config.toml
arch = "unet"
model = "text-conditioned spectrogram diffusion model"
dataset = "phrases spoken by 400 fixed synthetic voices"
train_examples = 39062
n_mels = 64
hop_length = 160
input = "log_mel"
spec_augment = false
win_length = 400
conditioning = "text"
objective = "v"
cond_dim = 192
tokenizer = "word"
vocab_size = 208
text_encoder_width = 256
text_encoder_layers = 8
text_encoder_norm = "layernorm"
text_encoder_norm_position = "pre"
text_encoder_activation = "relu"
text_encoder_mlp_ratio = 4
text_encoder_head_dim = 64
text_encoder_fused_qkv = false
text_encoder_bias = "none"
text_encoder_qk_norm = false
text_encoder_parallel_block = false
text_encoder_inner_norm = false
text_encoder_drop_path = 0.15
text_encoder_positions = "rope"
cond_dropout = 0.1
norm = "layernorm"
activation = "gelu"
pixel_unshuffle = 2
widths = [96, 192, 288]
blocks_per_level = 2
scale_shift_norm = false
dropout = 0.05
attention = true
upsampling = "transposed_conv"
init = "xavier_uniform"
residual_init = "none"
optimizer = "adam_atan2"
lr = 0.00087
beta1 = 0.9
beta2 = 0.999
grad_clip = 1.0
ema_decay = 0.99
steps = 19000
batch_size = 48
epochs = 23.3
lr_schedule = "constant"
warmup_steps = 570
weight_decay = 0.1
Rows from block 9 of the denoiser of a small text-conditioned spectrogram diffusion model, named by matrix and row number. Rows with one number belong to one channel. Each number is 50 + 10 x the weight over its row's rms, rounded and kept within 0 to 99. All counts start at 0. After the name is the row's rms in percent of the matrix's.
After each channel's rows are labels from the 100 clips, of 14976 (inputs lightly noised), where the channel reaches its highest value: "band" is the frequency band that holds the peak. Only what is clearly more common there than usual is listed. The data: phrases spoken by 400 fixed synthetic voices.
# convs0: first 3x3 conv (model.decb.0.1.convs.0.weight, 192x192x3x3, each kernel summed), inputs 0-95
# convs1: second 3x3 conv (model.decb.0.1.convs.1.weight, 192x192x3x3, transposed, each kernel summed), outputs 0-95

convs0.12 089:58 47 47 48 36 55 55 52 68 42 60 54 68 53 41 33 30 39 41 47 44 58 44 47 42 37 66 80 58 49 45 34 53 53 62 48 54 40 67 39 48 60 61 51 55 57 54 72 39 60 44 64 51 42 45 43 62 46 45 53 55 44 49 55 28 42 52 62 52 60 40 44 58 54 66 47 53 58 34 42 54 72 54 47 41 68 51 48 47 43 38 43 59 42 57 54
convs1.12 080:48 59 41 34 66 37 50 44 51 46 40 38 39 36 54 43 48 55 43 60 56 48 51 51 55 42 55 41 42 53 57 51 50 50 31 55 65 56 44 50 56 60 67 60 67 45 49 46 54 49 39 57 43 53 59 47 56 64 40 52 55 51 58 49 54 51 48 51 47 50 65 47 51 55 57 42 56 54 70 39 27 39 50 44 64 46 37 63 33 47 63 55 29 49 33 46
band: 2000 to 4000 Hz

convs0.187 082:57 61 56 67 58 55 47 48 62 42 59 43 45 43 54 53 73 46 60 45 56 43 52 59 56 23 60 33 62 47 42 39 52 50 47 56 52 62 58 46 55 70 61 74 51 52 45 57 48 54 55 50 43 59 35 65 55 45 55 33 52 65 42 45 41 42 42 46 53 47 61 62 42 56 25 46 56 44 57 31 56 22 41 46 52 47 36 48 66 51 42 50 59 45 59 44
convs1.187 077:45 50 29 49 60 51 52 42 59 63 44 44 48 67 47 41 51 42 47 50 65 43 59 52 41 58 53 53 32 54 59 55 56 52 45 50 44 39 40 50 57 40 56 38 59 63 44 37 35 52 63 48 56 59 49 28 41 44 36 74 63 47 52 41 50 38 57 62 56 67 57 50 54 49 45 47 38 76 51 57 58 81 63 58 52 48 60 58 50 49 69 30 48 58 46 47
band: 250 to 500 Hz

convs0.159 092:58 52 45 49 58 58 58 62 60 56 55 52 66 58 38 51 41 51 49 48 33 51 56 51 58 37 54 20 55 57 44 51 38 53 52 62 45 54 40 58 52 41 55 40 60 62 25 49 51 64 49 34 54 40 53 40 65 62 51 53 45 50 45 51 50 55 55 43 61 51 29 37 49 45 41 46 46 45 47 58 33 48 53 59 43 70 47 51 32 57 44 46 52 53 62 42
convs1.159 093:35 24 41 64 48 29 41 53 40 51 39 39 42 43 49 32 54 51 60 41 64 47 52 48 60 41 62 50 34 52 58 60 55 52 47 39 64 56 49 37 55 48 87 60 39 44 44 51 56 38 43 67 45 54 50 43 48 49 45 55 56 43 49 48 56 46 39 51 46 60 52 46 46 53 56 60 51 49 59 45 48 73 61 50 49 51 46 43 55 53 49 56 52 39 32 58
band: 2000 to 4000 Hz

convs0.68 071:37 47 68 59 60 42 53 48 55 71 39 62 63 43 47 64 41 62 48 42 46 37 57 53 39 53 54 44 61 54 63 48 49 54 51 49 55 37 60 53 47 30 57 43 52 42 67 36 57 39 54 37 47 40 49 50 43 52 70 51 49 54 30 47 52 51 64 52 61 57 68 49 42 65 52 51 54 44 61 56 42 37 62 43 52 63 63 39 43 52 43 39 54 37 62 44
convs1.68 073:45 47 58 61 33 45 35 60 40 44 59 41 33 34 44 41 49 40 54 58 49 32 41 34 50 57 43 56 55 37 50 46 55 49 61 55 64 56 44 38 53 21 57 62 56 40 52 64 52 43 39 68 42 61 56 53 55 57 45 53 63 41 51 40 58 55 37 34 34 48 46 48 58 44 42 57 54 55 44 48 42 69 43 62 45 51 61 51 60 53 54 53 38 60 48 52
band: 1000 to 2000 Hz

convs0.90 095:32 35 36 53 41 53 41 60 56 35 38 56 71 45 44 58 58 58 55 46 33 41 43 42 39 50 27 29 62 55 46 47 54 52 43 46 44 58 40 72 38 41 52 15 48 50 46 39 54 39 55 37 45 48 53 45 44 36 60 45 46 52 29 51 47 52 74 60 57 32 48 39 43 36 41 55 64 53 53 57 40 48 44 44 33 47 47 51 40 55 58 41 53 40 53 58
convs1.90 094:59 48 47 57 32 56 49 54 40 60 64 58 54 30 44 55 41 47 65 62 73 50 36 62 55 47 38 58 54 33 53 54 55 46 31 40 69 45 32 51 60 39 64 67 41 39 42 59 57 32 58 42 50 46 37 57 55 46 59 58 38 39 61 40 52 64 43 50 55 70 54 45 42 57 47 50 51 60 40 46 60 42 50 47 47 55 47 44 58 44 48 51 44 47 28 51
band: 4000 to 8000 Hz

convs0.158 090:74 58 67 49 30 64 52 65 55 50 50 62 65 55 57 52 52 64 47 60 39 37 46 53 57 39 54 61 75 46 63 41 62 63 62 42 39 56 54 26 64 52 70 55 43 56 60 39 54 29 58 62 47 41 56 54 51 41 39 41 56 64 46 54 55 58 42 49 51 55 54 60 56 61 58 49 52 65 60 56 56 46 53 59 34 48 47 76 64 59 54 53 54 60 64 61
convs1.158 112:39 54 46 66 57 46 44 60 39 56 42 46 51 54 31 50 66 39 64 59 63 57 50 62 61 44 57 54 37 54 53 39 34 49 38 62 56 40 45 45 51 45 24 50 63 45 63 40 56 53 60 41 55 48 55 42 46 58 35 42 54 46 57 42 50 36 54 37 42 53 40 55 39 36 32 64 46 59 45 57 55 60 67 51 47 49 53 34 60 55 55 51 48 50 50 57
band: 500 to 1000 Hz

convs0.103 079:53 45 45 67 60 51 39 49 54 67 69 55 41 46 46 57 43 69 74 75 77 68 35 58 52 57 52 49 42 53 53 63 58 53 51 50 49 49 46 43 59 50 52 41 66 43 65 66 44 49 33 45 68 35 57 63 48 27 46 48 45 50 60 45 36 45 72 48 37 44 44 56 38 61 65 37 46 55 66 72 44 47 69 61 51 53 59 47 49 48 70 41 46 60 55 74
convs1.103 074:36 61 54 66 43 54 45 45 59 39 44 53 49 43 45 55 35 50 43 37 39 34 60 73 54 60 41 53 62 32 36 51 35 47 65 38 48 53 66 44 42 51 60 62 63 56 41 41 55 52 40 48 49 46 42 63 50 58 50 64 68 47 50 50 66 55 44 45 47 34 58 45 49 36 43 56 74 53 55 43 54 55 39 48 33 35 62 34 51 59 40 56 55 61 47 26
band: 1000 to 2000 Hz

convs0.128 075:53 53 37 62 52 59 53 37 48 46 27 50 53 62 59 45 49 67 50 60 47 69 49 54 35 37 49 45 33 59 44 42 60 49 47 45 67 70 44 54 45 52 48 46 47 64 52 40 54 60 39 62 59 61 64 58 46 65 76 46 55 42 34 56 51 63 66 50 58 44 40 65 54 57 41 61 59 52 36 22 61 57 46 50 45 46 55 59 41 50 57 58 48 57 58 42
convs1.128 074:74 45 46 50 67 35 27 71 55 54 58 55 42 59 53 43 43 35 56 47 48 42 36 52 50 59 48 70 60 38 47 33 62 51 57 70 45 52 43 51 50 54 64 48 63 45 36 56 36 55 39 29 41 70 39 42 62 55 41 60 50 44 53 47 58 40 34 56 51 35 61 52 38 48 48 43 58 65 46 39 35 59 59 63 42 53 42 45 33 48 56 56 41 44 71 56
band: 1000 to 2000 Hz; 500 to 1000 Hz

convs0.181 075:47 34 60 51 49 37 34 50 57 55 61 60 50 57 60 38 18 47 55 63 66 31 69 44 67 41 63 43 48 56 48 32 45 45 49 52 39 41 56 40 56 52 62 52 49 38 45 58 37 67 38 45 49 29 67 46 49 58 58 54 62 43 56 56 50 57 47 44 54 47 47 35 53 49 58 59 57 38 68 42 55 54 42 48 45 44 44 44 48 71 41 45 54 42 57 43
convs1.181 078:55 52 40 47 61 61 68 41 58 44 47 43 59 31 34 61 54 46 40 46 51 62 52 56 41 53 50 50 62 49 56 64 43 51 48 53 59 55 39 56 56 34 59 61 58 69 44 81 57 50 45 48 48 65 37 65 55 59 42 58 43 40 51 61 54 42 51 65 44 60 29 63 48 47 54 42 45 76 41 69 55 48 68 38 59 62 64 57 64 43 61 42 36 61 45 49
band: 500 to 1000 Hz

convs0.81 100:30 47 38 58 52 60 67 32 37 64 34 40 37 53 67 53 40 50 48 34 62 35 36 49 52 59 57 51 52 47 55 47 72 58 59 46 56 65 54 32 58 47 55 51 53 53 57 26 53 44 39 64 58 49 24 62 37 51 42 58 44 55 57 53 44 50 24 50 44 53 47 66 45 56 51 45 62 50 44 32 56 55 47 36 51 46 41 44 65 34 50 37 48 43 54 50
convs1.81 110:53 45 41 41 68 50 13 64 59 55 65 65 48 52 51 49 52 39 59 64 64 52 49 57 45 40 65 45 32 43 52 50 36 49 38 61 56 40 41 54 68 42 10 52 50 49 54 40 48 65 55 59 52 53 63 48 37 41 38 39 56 42 64 41 45 50 37 50 38 46 52 51 51 47 54 50 52 51 53 46 41 54 57 67 48 34 49 46 53 66 36 55 49 52 59 38
band: 250 to 500 Hz

convs0.79 077:42 56 41 41 55 26 75 48 49 69 54 54 46 63 52 38 51 61 57 62 63 54 51 38 41 47 57 67 55 48 38 42 66 52 51 52 42 42 37 52 67 51 42 56 44 44 66 58 29 72 64 50 55 50 40 54 59 49 36 57 65 60 74 70 30 45 41 52 61 50 39 55 48 50 42 54 59 44 41 42 50 52 45 48 54 51 72 56 41 45 52 48 53 44 56 62
convs1.79 069:59 26 52 61 56 49 53 49 59 38 59 40 50 42 55 55 63 45 42 44 62 42 53 62 50 48 55 59 60 49 68 49 45 53 57 59 45 33 53 40 34 39 62 55 47 67 29 37 59 52 37 43 48 55 38 36 30 62 49 57 63 50 43 47 45 44 65 53 61 41 44 56 46 40 68 64 44 57 62 55 57 65 49 45 56 59 43 28 53 62 48 47 64 58 65 46
band: 500 to 1000 Hz

convs0.30 079:42 45 47 68 57 32 39 46 38 54 57 50 53 49 41 54 61 60 56 49 53 40 44 53 47 41 58 22 37 51 52 34 63 41 45 50 55 55 48 38 58 47 47 47 40 60 34 52 66 43 64 48 33 49 50 47 34 44 37 53 56 69 59 36 51 44 37 57 41 49 45 65 45 50 52 46 39 47 59 56 40 32 59 28 39 59 30 49 58 41 44 52 42 56 61 59
convs1.30 076:52 46 49 59 60 45 49 41 56 57 50 54 49 58 40 34 44 46 66 65 53 67 57 57 55 45 49 65 53 47 53 59 40 49 55 52 52 42 55 55 54 47 65 45 61 57 36 34 45 60 57 49 50 75 35 50 63 45 45 45 54 42 37 53 51 45 56 36 42 57 48 41 47 41 46 55 43 58 41 34 55 53 64 54 42 64 54 47 61 71 54 56 54 45 41 47
band: 1000 to 2000 Hz; 500 to 1000 Hz

convs0.141 092:39 50 39 42 45 44 05 68 47 42 40 55 53 48 55 50 54 45 34 48 45 48 46 39 47 43 61 52 63 52 37 32 35 44 59 50 53 23 55 37 54 46 50 37 44 52 57 60 46 57 42 48 52 47 64 49 62 51 51 52 60 50 58 74 47 44 41 34 67 41 36 57 51 62 37 52 50 62 42 50 35 47 55 57 42 50 80 50 56 52 48 46 48 57 55 49
convs1.141 100:60 47 51 44 51 43 37 49 52 57 67 61 60 48 54 56 49 51 64 66 45 69 35 64 53 40 35 31 49 47 64 60 52 38 37 52 44 46 39 42 40 56 37 51 47 64 51 41 53 46 56 46 56 52 55 33 50 49 58 48 33 51 59 44 32 58 48 67 56 51 54 75 54 44 45 43 51 43 53 37 51 43 60 56 57 61 26 37 31 48 46 30 64 42 32 57
band: 4000 to 8000 Hz

convs0.6 088:71 61 53 44 59 60 51 35 58 58 60 49 49 47 55 45 48 56 56 54 51 33 48 50 42 63 61 80 47 56 65 65 45 48 50 51 51 65 56 50 60 44 44 30 53 56 51 55 46 68 66 48 55 55 40 44 62 51 53 72 56 47 50 58 65 56 65 78 48 47 56 55 50 50 62 55 33 47 58 61 63 42 61 55 55 53 66 48 57 42 50 64 50 56 56 62
convs1.6 084:34 51 60 48 62 43 59 50 49 39 39 62 39 66 47 36 63 46 59 42 70 46 52 46 51 55 52 41 42 41 55 30 55 51 55 53 42 47 53 60 58 63 76 52 60 36 46 51 65 49 48 57 51 47 77 65 67 46 40 46 55 34 49 49 70 48 57 30 50 46 47 47 59 44 57 32 53 46 55 48 30 55 56 47 55 57 48 56 42 61 58 50 44 63 47 47
band: 250 to 500 Hz

convs0.151 094:50 37 55 44 51 25 54 46 50 39 49 50 32 56 62 50 30 60 37 36 38 55 54 53 47 42 48 58 64 58 58 49 44 54 49 51 54 47 59 64 53 49 56 63 57 57 39 35 61 61 48 46 39 64 52 48 43 48 52 33 50 42 44 52 23 38 49 38 37 50 49 67 39 57 49 50 66 58 51 55 46 59 39 38 26 65 55 50 46 57 54 50 36 40 50 48
convs1.151 091:48 48 41 46 59 51 39 46 40 63 46 44 72 41 45 47 64 37 70 59 70 28 44 51 51 44 30 35 25 57 46 48 57 47 55 43 49 58 50 49 31 45 66 41 50 49 52 60 55 61 63 66 53 33 63 45 61 49 59 53 42 39 52 52 52 53 56 60 63 49 48 46 59 57 54 63 37 55 54 57 48 53 76 73 59 34 63 59 34 38 47 43 63 51 50 40
band: 250 to 500 Hz

convs0.38 085:52 49 48 50 55 65 49 36 53 43 78 52 55 58 57 59 74 50 43 47 48 61 50 53 46 68 53 48 55 60 41 60 39 53 71 53 47 44 40 68 55 45 52 55 48 34 56 48 39 61 48 44 31 66 62 50 60 35 51 64 57 60 59 70 26 44 53 34 61 31 47 56 47 51 39 51 46 45 46 49 69 30 40 53 30 53 69 38 59 59 59 41 62 43 65 42
convs1.38 079:53 68 56 46 65 20 42 60 58 48 23 46 56 48 46 44 38 45 65 62 66 39 62 44 51 54 44 38 47 51 47 44 69 45 37 60 43 47 45 45 36 48 66 51 58 41 47 35 42 64 51 50 67 27 60 45 30 50 42 54 48 43 44 20 48 61 49 56 55 49 48 64 49 47 25 51 48 59 44 50 43 72 47 47 59 51 50 52 55 50 62 42 57 50 56 54
band: 4000 to 8000 Hz

convs0.66 079:51 43 54 61 54 48 50 60 54 61 56 51 66 58 57 55 63 52 51 44 55 24 84 62 42 53 64 53 39 40 56 54 61 52 47 38 70 42 31 51 43 51 47 48 48 34 44 53 56 52 35 51 68 63 39 52 44 59 51 48 57 56 44 38 68 46 66 48 54 66 66 28 44 63 49 54 62 53 59 62 55 52 58 45 57 53 52 43 50 46 53 46 55 52 62 37
convs1.66 075:38 42 54 44 64 41 51 44 55 51 45 66 42 37 48 43 48 62 42 59 56 62 22 53 52 46 59 62 55 43 48 50 41 52 53 44 50 51 64 46 71 40 56 57 54 62 61 50 34 46 61 41 50 40 60 35 29 47 50 50 57 30 45 50 38 52 44 46 44 51 42 46 45 42 56 47 50 58 32 13 54 60 42 60 33 44 57 65 47 52 59 61 34 44 55 59
band: 250 to 500 Hz

convs0.148 079:61 56 59 56 42 58 49 43 54 58 37 64 60 47 51 41 53 47 46 53 43 56 34 38 73 39 59 53 58 58 42 56 65 46 55 55 38 61 55 68 42 35 47 49 48 51 54 74 32 42 62 59 46 63 52 36 45 74 63 49 58 44 12 43 29 64 59 48 74 63 45 54 54 64 50 64 55 53 44 58 60 73 52 52 60 50 46 60 40 73 55 49 50 61 66 39
convs1.148 078:48 41 48 60 49 35 48 70 40 37 73 41 54 63 37 32 39 53 57 42 60 47 30 61 43 53 48 47 62 42 52 43 29 50 54 42 49 40 54 28 41 52 68 56 51 35 56 43 52 49 47 45 63 19 36 57 57 50 61 54 69 61 52 43 63 38 60 54 50 57 35 38 37 46 38 45 57 48 61 45 41 51 73 42 40 58 56 38 51 43 54 55 51 49 64 60
band: 2000 to 4000 Hz

convs0.78 147:34 52 00 44 42 48 34 53 35 53 41 51 46 36 53 37 48 48 48 44 51 36 54 43 45 56 42 47 31 51 36 37 39 49 53 43 40 45 49 63 46 47 34 42 45 40 42 53 58 42 50 35 40 35 50 43 45 36 58 45 20 37 45 48 48 41 57 42 47 45 50 47 48 52 55 34 39 42 42 46 56 38 38 46 45 44 40 46 51 44 43 30 45 46 43 41
convs1.78 173:53 41 43 45 77 40 38 47 52 53 79 47 46 55 43 62 36 61 48 58 48 59 49 54 48 46 41 48 57 50 54 64 36 50 34 42 49 49 53 37 41 52 25 53 49 46 54 37 47 39 60 51 53 60 51 54 49 50 36 57 54 44 62 49 48 47 38 54 45 41 43 48 40 62 50 46 50 51 42 53 54 53 52 43 57 48 60 42 38 64 56 61 64 50 98 46
band: 4000 to 8000 Hz

convs0.106 104:52 53 53 51 49 57 51 33 50 48 59 56 57 40 48 45 41 61 60 60 50 64 11 31 37 35 35 53 63 63 49 52 38 50 54 37 46 60 64 64 52 50 30 46 46 56 47 53 47 33 56 47 54 52 56 45 47 51 67 35 41 35 25 44 43 56 62 42 53 17 56 48 42 31 63 52 47 45 48 31 34 52 47 50 57 52 53 58 42 60 55 50 33 56 43 49
convs1.106 105:51 56 47 53 47 52 49 43 57 41 43 47 22 61 38 41 56 54 61 38 58 45 53 46 54 59 54 54 61 36 56 44 48 53 56 65 57 34 39 51 35 45 73 54 72 53 56 42 35 43 51 54 46 60 33 56 56 52 50 43 55 41 41 40 53 39 26 51 57 57 50 61 55 46 46 55 42 57 56 58 48 64 59 44 58 41 53 54 46 41 34 48 55 62 75 53
band: 250 to 500 Hz

convs0.57 086:54 58 60 44 41 47 55 56 44 69 48 53 54 61 59 56 60 59 59 50 63 39 44 57 50 30 62 51 62 49 52 40 63 50 52 41 70 50 71 35 66 57 47 50 52 55 42 64 44 50 61 65 42 57 52 44 79 52 85 58 71 45 50 66 20 51 31 51 57 51 56 50 68 61 47 54 72 60 41 39 61 50 55 52 59 54 45 68 48 55 53 64 54 47 65 52
convs1.57 078:73 45 31 67 67 54 63 46 54 33 61 47 49 43 39 53 45 50 39 54 42 63 65 51 54 69 52 46 52 41 52 44 54 47 58 43 47 43 32 56 42 51 58 63 71 48 52 38 39 46 40 49 54 43 31 44 37 52 34 48 58 70 51 39 55 46 61 54 32 46 39 62 36 55 51 56 37 46 65 44 60 59 59 52 61 40 52 28 57 40 56 41 60 60 53 51
band: 1000 to 2000 Hz

convs0.1 090:49 41 62 40 51 41 58 48 53 62 71 56 63 59 54 40 35 56 44 55 58 47 61 62 58 65 66 56 62 50 55 48 50 47 66 57 62 38 42 38 59 54 58 61 47 39 62 48 44 63 34 68 49 56 43 57 39 62 40 50 60 50 50 66 70 63 49 58 39 61 53 56 65 57 38 65 68 66 61 51 54 55 54 50 40 53 58 50 57 58 55 51 47 42 57 34
convs1.1 084:47 50 53 46 60 47 53 32 66 52 41 40 54 53 62 54 66 44 37 60 47 53 50 50 51 64 50 49 40 57 44 48 48 50 49 36 33 46 66 34 51 66 72 48 54 46 39 55 50 43 58 60 49 48 46 43 37 45 39 59 48 47 50 46 49 49 59 62 60 34 52 62 37 42 54 29 27 50 51 67 41 38 58 55 87 63 54 56 41 33 74 55 65 53 49 62
band: 250 to 500 Hz

convs0.5 094:57 52 49 51 57 57 49 38 38 32 45 61 51 49 42 57 38 44 64 47 54 55 63 59 62 61 46 42 57 59 62 65 30 52 57 56 53 49 24 60 41 39 39 50 49 26 60 59 58 67 41 56 53 50 61 61 39 46 40 54 41 50 44 49 35 53 69 51 45 59 58 34 49 48 52 44 41 41 49 58 33 61 42 33 54 41 61 45 46 61 40 58 58 48 43 46
convs1.5 086:35 46 45 47 38 30 53 60 59 46 39 45 47 48 70 38 54 71 48 53 47 37 45 43 55 51 44 54 53 41 49 57 58 49 47 56 47 50 61 36 44 46 56 40 50 62 63 42 61 39 57 47 65 54 41 52 50 39 48 49 57 55 51 53 48 41 36 57 54 48 43 42 54 42 46 59 66 42 54 51 68 51 70 50 57 52 38 65 30 48 66 35 52 61 63 49
band: 2000 to 4000 Hz